From a checkpoint of a small model that answers yes/no questions on an image's attributes: fusion encoder layers 6, 5.4 epochs.
Rows from block 20 of the image encoder of a small model that answers yes/no questions on an image's attributes, named by matrix and row number. Rows with one number belong to one channel. Each number is 128 + 24 x the weight over its row's rms, rounded and kept within 0 to 255. All counts start at 0. Numbers have three digits each.
After each channel's rows are labels from the 100 images, of 14976, where the channel reaches its highest value: "strongest on" is what is common among them. Only what is clearly more common there than usual is listed. The data: rendered solids tumbling over patterned floors. In brackets: how many of the 100, against the usual share in percent.
# conv1: bottleneck pointwise conv (encoder.blocks.22.conv1.weight, 96x256x1x1), inputs 0-255
# conv2: growth 3x3 conv (encoder.blocks.22.conv2.weight, 24x96x3x3, transposed), outputs 0-23, a 3x3 kernel for each

conv1.52:111133145143116138120112108123081147120137107123130140117104131178137125125168107081100113110153126128157126088117127119087106151131131106116128124151108101128081091099113107119108116089116121078127096110106134139167143101093115132135154172095109141126111137123086092157128129150140149121129137112153129146163135148096088117104086120104134114138110137117096115105096125112093110115085141130116078123097123116116117120127088097128076100111128104150102109136117095103124125129129130076107101158150152125158126089082096090165155135144150133113125108128167129141124141134103115101114146159115110097124160117100162109128154120163108189105092106121149167141126144131135114118213143142193171158131130129130145161184158152105094147175146140127119126114093126153119125187135140
conv2.52:125130118139123106121140150130116109136137148132112135173149118137124111142160151162127120139125137113102096092156091138163128146178145189152095108176114085134135111135157089119146174143130137115142149127119143115123100115115108118104127132109215138149161120137109093158109156191140104126122119079131113130145127130149160144097124101136118111141159148143134146147143138144136121081104147102113138108107115095173147111103137113120129128078110129107099093089105144120115147094135123100121159227171137153094121124128141120156144162171124148132184125139156127119113109113163117098117129075136149156108141103145122104161106131132130146149147169109119111
strongest on: teal object (49 vs 19.2)

conv1.21:069132110127088111177134123135110107113139104170125135146120106135131122089115155098151088132155125137139136134138134127135149144107128146112145117114149196082143150158121104104132099138121148136129165090166156133126088114075144146094111143093121108092106107148151094117123118098114118125113144151137151120105123127104182121143133118111152131113104126117155137142137124149136114120142104161095127108080109147130112106122133102131148119121128141125165128146110124071112116142132129166135119155141103119111124177143100195131120127106117105084138140110115102078137096066170083145093130134154202187142162164137086116107152152121098134153141158128143129109145110100114101120115131143119104107127144131093110131114093127162162123106111112160147077077131147137073123108170127
conv2.21:137131122120111148096135115131128122133117123157157134135109142143136125118100149113148182096140119137156154098100084180140185191146152085115164132141153154103097116111097149129115102090089147162137136140155122144135117142151153120130106138132127143191094121087119152136152095066122156127120140140110136119124132113133149111133184144121133111124132125127133141114130113109115107130096137200130134142147136138122181136117087129147099150142154112105126126138113146123156128137148139134155159105109183129182125121123134138120125104076124109108123127103126137146109118130095083177131132174173191137148118128073143137104163126171174151123098105105099103
strongest on: light from the left (66 vs 24.9); count: one (63 vs 25.8)

conv1.0:111118142146104138104151148121118127100131153094115156098122118126146132114104117080123090154103095088118161116141100131130134150127143114117147129113119119109118097125142086099107089095049132124121085125093126144158142142160135104098134178115119119130114166151127101142159156140149121089110142104122123132101118122144109122110150142150098146098110109141118126121123110096145146111069137130107115140105139090147108127120123143107091104125158144130093102190120118104093140107143112080168123107132123078067134119078122061128170091105161127109147112106101121103132171092123118116109127092149086105151117130150119135111140113107120121165099099125099163126125121111151128100118113120117148168118127109120137145119095138136125137126174119065109148068093099112150167169088095
conv2.0:133167125130137093158134119081067106119119148125133130146155150124110107111146164196105082141112119085091110117134111123129154163134121211186094138174133099136122137152225083098121123110126122104130141122130137115119150174139129117124111160104140145114131160154139105117111111221130130158157115109137124129152140115125123132118115110142114135135119151136106121123126137130130146134097055131112159115118154118139108143125120123142144124099119139136101136110104157108107135144149143150120125139162143153106159145098120100124122139145125109118119146135128152114145122096151102076107124112129154165123160085153113101171121136139124155159148181125125131
strongest on: pink object (64 vs 18.8); its colour: pink (41 vs 8); purple object (40 vs 18.5)

conv1.63:125158150126109078152124083159138114104144140145146131142119174131143140129068191140127127148112122086125112111142159115074110084119071130148099077094126130115103116134145099132147111106112166129111152161125131162072161164135160119174141144130126156167128124103108120158064114159128121142130138130132180113135114164156111165109163149129133177139134123171135147135141131120143154191141149122116137172097130169099147149081116139144141134157120085114152158117147105114140163137139162149154134095098140113144162126098102115150150150120129088116096120139110138090148118129112119133132134120141157156140111156141125130102144142118161118154099122122131116089117124123111112152168130128159141103145125172138146106139122128095101149159139124149109116122134135125106132142118221
conv2.63:128148144167095200135142119128111100145129114151090111099114121110116077141160144135108133120124119090106121098164088118117048102137077145118109134120100115154110109088165117128158134129126095106128105134115116155145084081089084115127100148141133101118170130143108069145135143115113150127115138098144174132107112078167146150120142123129136149096118126131110123111168129106113077104102136120133140103113118143123139192150144104097100129146123126130114094088117108106095092117113128130113118134156112176109137138147116091139108154150123167118170154128138150123126147112094131087099135101149124120179104115148131116184130128097109120105130143109131155
strongest on: yellow object (87 vs 18.5); its colour: yellow (41 vs 8.2)

conv1.18:151110109135145065135131142103085102093129138138129122111126114127103128110127120132103099130106111121120112146081123086127116103132117121135101132127123124080122130124102114113173116114151106142117153102191128122125120125117125101124104142102069154111131143123143127104145129159114118074111110086128117099099126118106128078102105156167139132109105132106123143211100152101115128123177113159141146114138123110181169118109115111103166133132129117106118165099083119117106117134131136177117128131152145118100132196186112125086133114121134133105143108147116135139112116112163109115113105134159175141133103134133136128121127103143094138085107140128125101136159131188139111132114069124153110135107154130112176090133102121141129141138092123144082087117130142191144127185069136
conv2.18:135117139116130146129114118135123102134120083134150167137113157165109143162089115114154143109155131123133161112069117162181144196185128146151186138106146151055046120120125142137114125109110145152167134139149131118143118132131142133129110130134160115157145110162126152138157124092115140089116105085126129117132118143127157154132117164141123131115133135098083102113121160116082142156096139113127110135119131115145148120123106114137141089120136094100127103082086117152123117106103102142121119073091130130141126122086106133169101079130115120103117139103149137120187124112089184133097140121147113110105108104108167140109169129128141106145125102149124116
strongest on: light from the left (68 vs 24.9); count: one (57 vs 25.8)

conv1.26:152155101138107155097090122143131121103157103123152161123142161119174111137103109144127125125093127102154101140138133095146128155104114136152138119113090116108129153093112149113133146132147144163155145161118089157109174141131148090129149117124140119071120140142111147115102125127078073132135105151135113160132163087135110102129092169096155109180138168125129094134090117125135085193138110125143123099139098128167111126088110113108149119102133111146146177094116160151121118133149145140159129114132150131173135144154160131109171132140121168161175128121108136109138155139138164116150156144157139133183142129115139181121140100128096131167106147122146144129150086124128137120175133128143162140137176130157183135098113149172144105091150123130118149154163137153149136136162189
conv2.26:107155134120142164197175132123121139170106141154156154104130166115120119157137161151159120156129106110104109116084112115132186191157130128171133136149119095101107112147184114121138134095112101096094116122133129124111116157152125138139115148099070130108133112084153166133121115149137150152117128139148165146117126123114108096111118085053150144103142138140142121138126122086097122096065107131115090090118142102121119137147120129130176146150164136138143125108096120133143131146175134141138095070099125138111156109075109131115116130102118119080118134105141172120126146120154118124149111110148118092145161128156148127124133143135120142136142160146093095
strongest on: yellow object (77 vs 18.5); count: one (75 vs 25.8); its colour: yellow (61 vs 8.2)

conv1.50:155094142128181078110106158139125133137125156092126125097143183099147138178090112121141165138177178084124100101137164127113129125115172126138082118109122137153153119161146122116139131179126136124139110136127119142108158102146114125162152130089140134165156124111074148087125103141154152147142090134115137108113108164140145138174134039146102156089131111139126143090127107128163139150108077108107163143176127120141103123118124146097088158122108164117106137122134098134154125119104072153120139105129140137131114105121086099153086163102153118093103143083140146125114088102114129114112138114107123113134135109134127142087150154139117128144174137128105104094151123115125134123096113122109108083109096090157107121101112099140127129120129130140124172144148112094111131085125118
conv2.50:157204148175133131154144118114136141154127146149181136116139104097118091141142107135154113134123122092106101141189124124126130112121178137108102124128142113152107141083142105139142143105129133135137114140143129135112105154085139135120146148115148189114131126110117119119139155089099135123149136118143067118140135129100094105129049071164175110129105132148147146100110154145172160138189167145139106121105112134098157123119119137179164119105090105096103107104133141133120121128130122119134114100116105111093096136151152137169127103131130128141136133115109131140124192193152092101145090088088103111161138126133138117119123112126110106126123115127155126
strongest on: blue object (72 vs 19.1); light from behind the scene (57 vs 24.9); its colour: blue (44 vs 8.4)

conv1.40:126149133083148143128187147100103142127113151121123115124120149107138136148153109116104202125121114142146141154114142144155184146154107103145146171151209125178130137120148144200115102143140128155131115138109113126127141161123155123137132134229102151123137130113120162122090096088122139117142134127100131109142134185155141138127167104163111119136105136157118164111165126142182154146132082123177163119126155139138109103198152148109124164122139130129139138115138116120115138153107127145138119120121133115116123119124104115121117113119124119094095052118095096142123133123120155092117123111127137133131134114148125056106132089107110132090109141148104135111145125119125133147123115115149105088119118134101165135156096132107131134110083130133141089153121125109110152155082121
conv2.40:121143116144100126124133133098098132132161147090130131080127123047110084109158128157151131150136116107097111151206183132114205152130173153124105125114123115124130157110145084127188114088119135122129118100128123120085099114100114136122128178122129143100141113113136120142129185089133144142103112149148098147118123121098084121095078123091148137156090141125141115133119166139150155145096142125123110105124099146111156121135153128150124138139141115130147114122124103166124128123132117110133100110102080110079097127109156136140137141138109155144124133109105133113089146157112101140164118116172140103123132091087152131104085127110094120095095104105145128
strongest on: pink object (40 vs 18.8); red object (39 vs 18.7)

conv1.76:186135108096137116092084104100158095131099110142135124101091108125098120119116121141123110078092105113128118129121119168125105141129088154141156108122079108094131137136141196116101147127149100104137148150113139109167131097093112146098116114140118104116142115106117090107135150101111104161135129108134109078106109121117136130115144096110094109114179086076135097126104123138120132133125100101112131101101104106095133117109132098095134124132139115111129089141103134142091127140125095105135124092085112097148177130130094137109163153098121185123126161125109170117139139124128153129180115174100139134112143115131131072108170147140110166142117155115094099104119106157151119105126139141127122104096175098138081069104082108151122094114161134130111159143106143106162163108125112
conv2.76:120109156105119108080135097165153137158134130147139164078118163097117170145110131123136135146162144100112135138108127163158147160161128112128138142098115187147112111141146149141139085098093138115133146141142121134176151159115148155127114109123098121097100121138136127166141150133141168118108155091135141132141132099143100145124056109145121133144151134125126140127103124118109133188113050144121111185167143105098089113139120122152119095115128096126113153140141136102119121129116120111103132077103089098118094125104150105116138103132157155176091141092064111132103130122137139139189153115117115080092156123083146153127123144139114115109104125127113150
strongest on: light from the left (95 vs 24.9); count: one (85 vs 25.8)

conv1.59:178123121107152114059135135129139107134112128113093118080067085094113142157087089116155123133103118110083124127143162174141113132141093130105112132147132122184145135147076103164127098141121103102117088161116054122105098131172134104096128107135100102110149131125099149093126124072094083141141083087134104101114093126179163114103176107135091094128083123144139118109149112132159113102102110106126143117182105092149100124157156145106085162098099098104104107136138153114157128117133114117118124122113106124149133139159115089142106153136118109169111077122125121114146122083110176135131117158134087110111113138134093101113090101135127159151128118128140124114145127087142123133120102132127121149137143143126114113158121131147144130131132143127125111118126145100124121157127112
conv2.59:176151129174121110153129105142189149127127155119194151097136104098118094140146126090138135141155141070114145123129145106116171155127178158110117110121096168118097163148158135132142124137129096119116115115134122138114159140105143130111145166136143160108131132098121116140126135068121145126143123117144107136139112143106093120111056113153152117132110116139143129115112170137166160170141149131120119106119131130109123114129142125187156104113107100103118100107104124126115137152137110124144128084118098102113092149141138139142112103111131152171126121098115144124165222187112069106140130121117101077134127092091154118093120132132104122108120110114127106
strongest on: black object (98 vs 19.3); light from behind the scene (53 vs 24.9); its colour: black (40 vs 8.8)

conv1.23:147143118134155124128143100119179155142122098137136131125192119095151137141112072121125117121126124077123137158137143110099064142111108137109122136103141118174137096122118153130114135160133099141122118113095100127129139122126165116132186124089127150144107165136107116116081133092092104096110125124183124115132131114134117152161111150099104146098141095138136126168135082145123145113094163131138143135181151109160114131099131162128106139092100122108141122124130121103158131115137089139142081123135111086126098131144131121152133115067127100151164125121132101114139154117146141123147130119106155163106141198124086144134115072135112102131102173134139092114162143117082107115091085134118114113102173096194126111109116133114120125186139141142143093087104164123145122111143166
conv2.23:194122120143124119148128123184191175172157096098135152165140148145123124128119147129127112155127097137101113143159178093133175163105179106140128130143124117178115171120154135161150155129138160134136160138143159133122142115118154141134137112099127118179110093139108100136119134095104153107140130127179156185128139142119101127087055134129145149107105116139129121102118150148130125132156150137139134163146167135153130130155146133160153102099100111115112113114142120125105129105133116099139131111088130147114127124089128108112131123147141138187080078072150185122148165138103112129173149129175123132138141151114127145123115114127114125164150121120134120
strongest on: black object (84 vs 19.3); count: one (56 vs 25.8); its colour: black (52 vs 8.8)

conv1.47:122104113132143120111099137131163117083125116091125147177128136135145070118125083117103134160127093129173095174138154116121114103109140116120117084103121098163108119085132151136151133103116134113153091152110146165135114118143166105137103112121130147092110111181126122143069170113104135141125141111147118146113157127121095137105146170117174102147126142088121105145136144095125118149127122112107147133120114102134138133146137122127128145161110090138139118096120118136159113144118130098136148157130122141155159121143142126121157153113152162150171146151133091136131137116158130146104155134195160126175075128141147125142175107122145094158119117134113197150106126130123124087132146111151166228096178143104153164112126175102103158135164138133173120113135119135141143123097144
conv2.47:117120131127154112172190167113123136122143161134108125170140167157117137156156191155111116153105120105064085056093083091152143163163146180158102113164120076122142095148177080143123132137116125122149136132140146117124111165146086127134087135106187132123162129118139100142112130186140115117132133086150142147141138122135134122100142124107103131144168121160145156136149145116128146110093101104117150126114127100141098123120124138116120155128155136141126115104119126110128143122136136109114112170132115178127129139099109126146109140141116110082150120109163149100109108079122108132123132137135141167124133091162097115176121129140131136150138163099095126
strongest on: light from the left (63 vs 24.9)

conv1.20:115132128123124174124146153159110159150116138132145128093117121122123137144168098119113192100163107115158125105136160159126143131140119124110068152182172117165131146110091129145128183159116101162117123104111095107165171126161130143136163125192137126133150107113093142120114151149139125169122143116129096116160146133144151119149164139111102103078149115133142166106134084096137184093143122123121139127136139140157125100156132164133104126123091122107089110117131138146100137133071120150143116124121112100116119140103109164135117175088135125108082126097113167136098110095094097109126174089118115145094122138165143130102122150124102094108115109113117129109130111151109098160131103126182168138106125155153102105139114130102137129109102123105118175199160122145118157130104114
conv2.20:111184166131144117118125105114106133132145151092170149099146143077125117116154160120144162158173121114143114149176169167156169157126183153117096136110115117137097111121127131123146112117125104090112100106136101119154107127097144145123127156146119136120104139158143145115120171124094147091122113115105069118133135148119077116136049128139135114102083109109124120136130160141165181147154153141133116125101107153144139143134145126148170136124121126131131132137146133129105155125122147115139130112102076105098075108159145145156122113122092118154117145129130116149121165231168136144130091112102112103119125115113109138149119107124122102101099114097153141
strongest on: count: one (76 vs 25.8); black object (73 vs 19.3); its colour: black (62 vs 8.8)

conv1.91:128089128135133125162129117148103134103144104124128199110173132063141102113138157169171151124120104099168154201156119089134103167139081135105148106137106107148148124122113115109132149141137155142134142160159125151124063119126171116157099156140103149127130153165145123140143136115116128128146117131159127136136141087106132121171133160136110143159110124096141113140138119141136135177136140194190095145134143156065150123135140120104118143094128113147130150154148131146105121087110136128107150127084148156131104106176138099112138116110136140124131136103131103136146125152170117128093102139139130131139123146087126141106116144197189113140166119125149097117157095129159172121152118139125136115105118160135132076119126121109115122158098136140120124118137114133162068120103098
conv2.91:114146106139179108142170118126134140167179155161143151119084175142095111160128156119127113104123149116114126133123106111152117180139146122122163135130172128113152163149152106170154097135131175155092120149141108151135123126116104113124109133128145108140123117104095146138161130092102135116146130136169211170103162145098153169141077086100166148129125111113119118125172139120112139136146123111151099143137121098107142140128164136133142125153131121109113109121121097103113127141121085139135119132104133121091126089115120156134165196170102151097122132109170152117142146108079140088156107107158137130152139149163147133086108094106107143133132160171149146
strongest on: green object (57 vs 18.4); yellow object (57 vs 18.5); its colour: yellow (31 vs 8.2); its colour: green (25 vs 8.1)

conv1.29:137110109162158091129154119105179135149156116162111158101104123116117124171130085119130126148127133142138162129137136157129128143112097133110145105119124156146148154194136106101126094145108155110140094153137165162181123125140131153128125133101133111115172140092125113147146166109122126132131104118124138107105162140128133174133136125150141155146088147122148126119127111166150135123146133144134139121151148101164172153163167158134137130126122130114107104128132118117123108147127136135122124124140098131128159144173085153131125141133156107124146140122097150093145128076154118187103133156148131157140167216115139149097149193134173166168176172136150165100140110079092146147150152148102154126164156116156142126085110119127121153167126122176146143100110138096087106101161135
conv2.29:141151114133129126164167094172184150139143119138163137098091105152110153153128185085110143116147125100109153109111085111136126198170166097103137108122121182160113114111156114163149119117136111116106140121139137119116140148149142127133132149143106104074124125101131120166087098077098129159089149109110119118092119101112122097144135138156156113125125114113136107147169147116114145125146130130117119111149142131120109127138099122141104133137166075125136108124127122120119155143153161136135079056061137126128134196141129160127116127103117119147095082085104138130145174137075093095108157115153135107119128130107131106118137121148130111146125138133116113
strongest on: black object (96 vs 19.3); its colour: black (92 vs 8.8); count: one (75 vs 25.8)

conv1.12:155159124105096137141142123086134109140122119124127120110138114102127126100089126123142132124146082151121125125177124126100097100107098141111128131173097137123130120111133133165118105126103113158127115145175115141118112112137101136115142117108145165116144121142146116116111118107116112124100107147154115109128128113119123160111110132094124130139132111101169103185125126121087122157115107119105108115106119131088149125089133115093106107163115138145128122128084121113098129142148142159156134158123085167151129136139143188125140145059106109123090083102108100142151082108151161094154130127168117111107134116152167112115115143148083139086144164100139166172150121171116097094155097139153110159108121135068139118118145165138197165128168142064106053133136171148138140109102160
conv2.12:140109143117118126118160148121161129117139113135158197199108101120119140149109133143171172148166140079090107096073110135135156161135127169135128127143129118072107102101098165132124128117114154167189113152136120146151122093106148129093113134128209153146134154119098118148124168131164118117148145103141147137125147133122138136115113125143115109133147109113130155122125136103096111156087148137110131148114129142137141113131118116150141122114120118098126113136131148126138100109113096114109158143121131146181089075097095114150104076112111108126161141114127108123153116105086128228115124149154148139148105106139125124165161119100129136126119123123100097
strongest on: light from behind the scene (66 vs 24.9); count: one (62 vs 25.8)

conv1.1:128120151108170151121161158086104119154087133126102125091127173118099119187161074133151160116136129099127143135128125131109154138094144155096127157169144150117171123108098122108128122169154104183127147069146139143086184128097182126153109091158134141159172157122143170139113108133115133074138132141141113128150121118163145133162138064093117120150073120141119171102103133136138101116087124102176141161157129117136146119093110150139104150122104164094128126155160116118152136133103131137113144117156163100110139174147120098117133137128107133162099102115117095127103135128113148146155096125115096126141097131150103145102159108155137164118133113116173113104105117129112109133146170121111124111124081148124141119107133126102115112098164133148137092099137133118088116129099153
conv2.1:149170123152128141152134140078134136144134150124186124094118117077116083121117131116163146122143109131143132159169172119116155142042142154127102133131136136121111142121119126142155130110128139129110099121139114127117101117109149115100145157129128171133134128071160144138144169075125137095129116122141085139114160131115121095111045114135178110150099105094155111131126134151164162143131175165139101114125106127120163121132138096158135130120125114110127106111099121139130141135140131115130106095122107107088095127121165139150131114143104119146120124097101148108109202199152114110178129121138133093116167085102142117088117131140115128109105114110150104
strongest on: teal object (79 vs 19.2); count: one (52 vs 25.8); its colour: teal (48 vs 8.4)

conv1.35:118123112110140111128149147123112160129137179124130134143125096141135082141149124136131101172083159140188116120125173128115121115147104172088133101155140144093122125120126114116138148133151102130127131110103116141137164166160085122113141147136162137105143045067111158155121160124135102108140120156104118159164118149100147132141143122103140141120142134171111084096158140100121116144170090146103138113161102158170165116129134148131086134123123115105158106124155117162103096089103121107125142179156107153133132098113132129129099150095170117129111167131152161113114087154173153129142117128158119117106153144140143142111182176119125099196189140134169139119135090124144140130116127147126147126140121095134122117126136103106135108117131111140144129139134152186171156083127128
conv2.35:099094140140147099129139144139131105107129118149179181169138121179146129158117100114111138101098123088132145132096073153144110081146158151116107114137120118136088124121141096127159104134134104100162095134136150148136093129110109115097099113095167122090114128131132150127158136096123124102123150127166095096164123148110122110118089120203146103170166150125126134160117143154168135107160165115136133127140139075132111132095101138126124160108137090105143080096140146109162105138165123146157108146093121130121122108155124122164119136143138135097126113135122132157140153163152146124113112089091092070094125090122097104170126080131130095128116101130102131
strongest on: count: one (93 vs 25.8)

conv1.88:110097113112114075123122116113098111103110108107168108110106109126084133116112171096138092124162118127133126090113146127152121132113130118103163119141131212128137120159117110133143089113121132126119163092174175122106110134137086139139106135105151131126104119142150140121123135130109126128135116124118143116115125112134151157111134141091141121130117113109146115152125137175120131126131117123083100138132153136135141127136105164129106132122163135115127137185105158115119107139157123145122145169148139163134177187171141157109162114103127142120203077165106150104149191125133112169104116070124176191125138122126156132118133119129102164147151130126096183100149082144098138151171120191128130120172104149142159133112127134151130144131143117175131088141132125183134119132142141
conv2.88:132120126108096176157123122121111103159117059176156141111115149140117173116103149176165140122120116133158140115088072130133137215194129117151152100120153131104111149137127114144110131090109171135143124112127128118111083130134116093132101129111127104140160095114137151140125071119160164133119118139111117151098120099100138101150164150091081127166115153155128126114154130114098120131112085133136125132154159113134138111121097108133117128130166099121165097117120118146166125110128139171130125111150118122151116109078124125129137128118138132109111103100119116114152139105116131078118159131165175107112107083118132087122139112172184142137114115136088102
strongest on: light from the left (91 vs 24.9); count: one (61 vs 25.8)

conv1.11:132194130150162093150133110078170114164088105179117134129131140103133139141112051111163142135128054140096140100110132176133115131104145156147152084095112148145155150167131141127136120146100127156130124104135128153129166119076112148120115119142111118115140124089140147145114161170120126137144117114112091142117112101164154115127157110143094119162111090087179097138135096130129134157099081124142133106130126139111172131114151138129097127114109142142128119150135133114131113135141149121121140109117118088142105118125108143089108174095118110103150159096129121124145085124159162114154115116162091106161121191113118120099128127143112064127101161136139126128158135109101120122129140080153104129116116121107126130133082137142162121142160104089161124143162182089122120100108145
conv2.11:157176134185117134165147127131164183123139159116168174129147132118122106136137146086132106116154140074100139127139141141123191136111150133092105121102101171100095122116120162142117108129110088125084111138132096125130141142103164126100123147113122154094097157102127122161061112080100140110167139115128143139140114128119076081136119106149156135119122131133145117110139138117139127170114146143122121134133139121095125129137122115179142103116145107100135124118117135106112110141134107108161133065110138099157101130139131107104093099117110140157152128105127131151136192174141073142117094156115118114210116112085122105126124118133133135121126115107120086
strongest on: black object (82 vs 19.3); count: one (59 vs 25.8); its colour: black (57 vs 8.8)

conv1.93:131110095176135110154145114154114084159121115116121122132143094128137137111148127160096132161201140165168147133118179098113130101135132147076124127131147122138150161129107080147113121149103121119138100119131131139125150115186139159118152094137117126136127164137130126142159157110089118116126111130115100163100122111097151121117132114143150142109100141111127121103073150131152139113124136128124174091113124132138062122140138142125140144101134109145135102125111114126122125132154104140113150132143146129136155129192084107117190124141149155118174101170082149062115153069144112156132127192162147153154136098141137111119177153175187148148143148153136146096121144133134179140114138110145106169154152139112124160129121140120119139144142117138157143119112145166173157104127088
conv2.93:102105136108131144167121122170131107137101109150131146093104143162113159132128188151137151134110123142122098073049078131162113194195122117166141113174148105145132101142175119146121119083093157116111149125127167119122100141138132122141118140111142107106109121107121105150159102165142144112126144084112124156133142138112122096171114153126111156130155114146114129133139139110115130162167078137111106134116143089155097129104110124120138120110151080110107107098093119136135140092135138102142108105102098143141133147133144150188139140137106124154085124095090142121149159137153114094153139127150132098075134090127112114146137142136089093133131115114095119
strongest on: black object (41 vs 19.3)

conv1.45:144066078142124149122113108148121114127152124124098136102138089137110144104112121147095101108132129126147126183134124089116168129145126101102134135111119101122104125097145115158123121121133097131120130105098123125156112149126133071097149130132129113112152117137115129107154158095128116178138145144133125123122142131118140141136110145138152091117138158137105108143125097129117116108174099084114115093086111108154092141152135125087125098079155108108127123100102119109095129074128077106092110156144128174161104109152128135197120124197138147131113125133151122117158144169084132162154147150118055135142109176118124145146106136156159124136128138127146122138141149185127138118118136124203164148131106114135141127166144139106116146178108135089106090144111111142158142118114198
conv2.45:106142114150119106112123092131113141123120125125142172107113124127158120098109107139101124144132128168167155118200157175154114184134121104101122097125113122105113155149144108130148168121126139171175183164138149134158092097123100099126089128120131166091090108136124156170149121095133113097116132120171145138144153093152115098149125139084114146147132138130140115144148117183141112127125164134115075155090129079125068117126147111149083172174152136136128154130119116120149095106181125113115116145105180151134129138162124140133062098124123140139171127126131108128110096128098133125096113107124134115121099102102093106139150130158118152137121129119122128
strongest on: light from behind the scene (82 vs 24.9); count: four (56 vs 23.2); chain link (25 vs 9.6)

conv1.15:185161105124137108084129101097194139127090135135147112204097105135124149122137111133130120141106097112113122140106120190155109148134151146147123109123109103150121140144124212144106120108108107129141103195132121135136084118118139135121093115081128127119147113150114082123181123127122130186122127140092117110141130122104106145114084137144110138125143104122121103171150142129105091124075116103121119123129082117143173139132178127105126110168124101117130096120088121111115123095126141105110138161113123128170155130133103129157118113108140126160100152106145119146124113112104114088147123168139120104140140136124129126106127158074126129172116107166148125095066135156130118084150145152111141119105164140121106117109099108131133128115087129144133086118154082151110148114090165
conv2.15:155086139111139090065122078140158141126147142169114129121128132131126181148111118087116116154170172087099143165107152165151133157164135119122145121083101196121107117103101152157120115135117090125139137131109112123118178117110141129118126128101128115101121112144147123185091154124119112113127156112154159117124122098131090156094090114138119142155153157094135122121102116146128135168094123115108141156182155096059097113164084113153096108127130116136119137169154151124113129150141092095115116068111106104150095131095128132123104113131155145158120116127133131124134131122114151142144179162128115112106153113102173149141126106136144124137120124106098112
strongest on: count: one (94 vs 25.8); light from the right (66 vs 24.8)

conv1.13:110139109134142128126090105150150092113147119153128157118099090147074120120119115151118144126097102103143115161144092143120120182168128093137171111118130118118144126150102119111136092109094129111125126173153138145119077105121115171091117173142121154098131126150100078132096112097132087126125117119103163112136111145114162118129115162105133126118083130136111085106085124093134136110139161145165139124140125143069141119126135167145126119120140131125168111125134141104130102107174146163146117119071068142155131185108118120113098116115096103099109147106122125146100113112168138142128157099136199134131092179134104098103109119160077116127125156123100100111135162102101105138152125144125149130113139101136054104132112121094125087134108118140121123149174125110087109124158124
conv2.13:152151097136079093126162146158159168127139130139124158114111134114128127133086135127158139120151161110117158136071115157107191187116185103097133111124124138114130150137109111128112107117106136138130124098129119114160154144134138115094135139130079133111137154144158155157098103074117135133105126131119092125107110120109109146152180127174139116149136135105115107107137122116097109118083146151114135155172177139105126141137132138150107118133132106129146136158131128093107116143131095110155140066095161107163155160186104106115113130117047116108143108134172131142123115133116087141105130154152153180147138163137138153164142127162146163139157146106112114
strongest on: pink object (63 vs 18.8); light from behind the camera (60 vs 25.4); count: one (57 vs 25.8); its colour: pink (41 vs 8)

conv1.60:066109143130131182147098154099130127159150102134137135082145154133117071145132083133141119110114138117191060080115122147098110078139108106126121095129099100095110133148148082106131134125100109130122137102109137142107141118120142131130115135142131124203146127105079134186091121158149195143119115093148138143163147106147127103112107120099149144111094181114136193117112093121103095074138131133106105122117153162136127135103128147105090157093114147131124123110131115133139118121148141107155143124097156110145123142154160135141112199123127153118088173130127115131114123140122129145095143125120117124129161139131115173115149152206148120132155134138121125130112153129126150117128114122189107130124164102133122101146124135149117103121155142150119146112082130122135134124123135
conv2.60:154145115162121101132108149139143140130143155086071109140120175100147124136127087126099122131111140129101100113130086158144074126150187077083152138105134133148138130150077086122139127108155137139129124152111126145117115122131129133101111110148163171172155136138113111134127140137140123090149101097135151163109097157114125113128115111134119106118124127110080099109171175108121158113154179125135119116123122122111132143158152084134133133146086150149126143122133137132079097123123116137118131135113119135104093117148153177157150177170121134137133123075149139124142156183138136103073128110118137121139081109121083090088109118102116157106114145156190138
strongest on: blue object (100 vs 19.1); its colour: blue (54 vs 8.4)

conv1.25:115102136111108113150119105106129109158146126137099124156120140104107135147115152103123106102071112092160107130133136141136123097160129177145145097094116137103135143120184119125135172155118134161129150143157164151121140096155133156106119178132138128141099136141127110138153157118127132154144151124168108107123180143145137118155136100161145153157129160143118091116158122149157136148142154161147132156076127127095121142099153143121124151135108105173143143143109154135143112117143150143094153179114103174141123182161155124144102149144127112105129192133172151150108118157155102183090155167129160158105152180121161120165172145141197122175112181137140132141152157113167139144134097132145156147143125139125128177127142135113145144157147104125103163142107133143132131090149119
conv2.25:135136089127126112109170129135127139089112092143139125096098116100151140125133130119124164097136111126111088126130095163139107155134147120121121104134141135114069161140097188154110140120092159183156139117145114122152116134103135129131103089109135156176092126121121162111100132083119122081133122098167159123114137116131133110124144107115111100160139116097079116119111099127110115120132176147120126151104129097130129133121145129120135128105108082098119062107113104108117127113137125138145164152087138107140089090191144146136166131110127128108171152105162136136114124149113109102131118158164146127153112134137088100155123141184191206152141162132134127
strongest on: count: one (62 vs 25.8); red object (51 vs 18.7); its colour: red (42 vs 8.3)

conv1.74:129117159104184118116164156121086147140095124087108134079127147131146116210156163141134159126122164087135112126119136105139142148135123134107112151136168131170154099109107109141121125175176112142138124093115142147119189143091136091143151106139115105129157114118109182154143156106092137114115102141108183128105115124129127120147140114121113128136132134154123146111090127126161152151115095133158134136170143078118116122133158148122140128106141148092134136087166127119135137148110137165153123040136114110151123122126147154092118127135128108126153127079098122141124113151091119098120135126125092130152104085120124154128108135134106120107147119126095074104118097107090141150149107119101087067090105121122155098109117115098134101121120129127152118165172095099107120106084143
conv2.74:149182114149129153181123141095149148147149172123200144113152138090109087127151138113160138128130106113116114137194149108136150096068145140098112152121118124131103175101133137149178138128141131135107108126143108118124097127111138132111150153115118170123138124112153125126142162080087144108131137130111080109132152128115101101094040093126194125124097110103144109098107126129146144146148197136132139086108116143103175145129142139168159134148116130127135127127118130123107131125123120111122127087131111108094105135129159154138133128133107100134131102089145125128126181193132108144145102121133107082154118103133139112092104101131110125116119124124136117
strongest on: count: one (78 vs 25.8)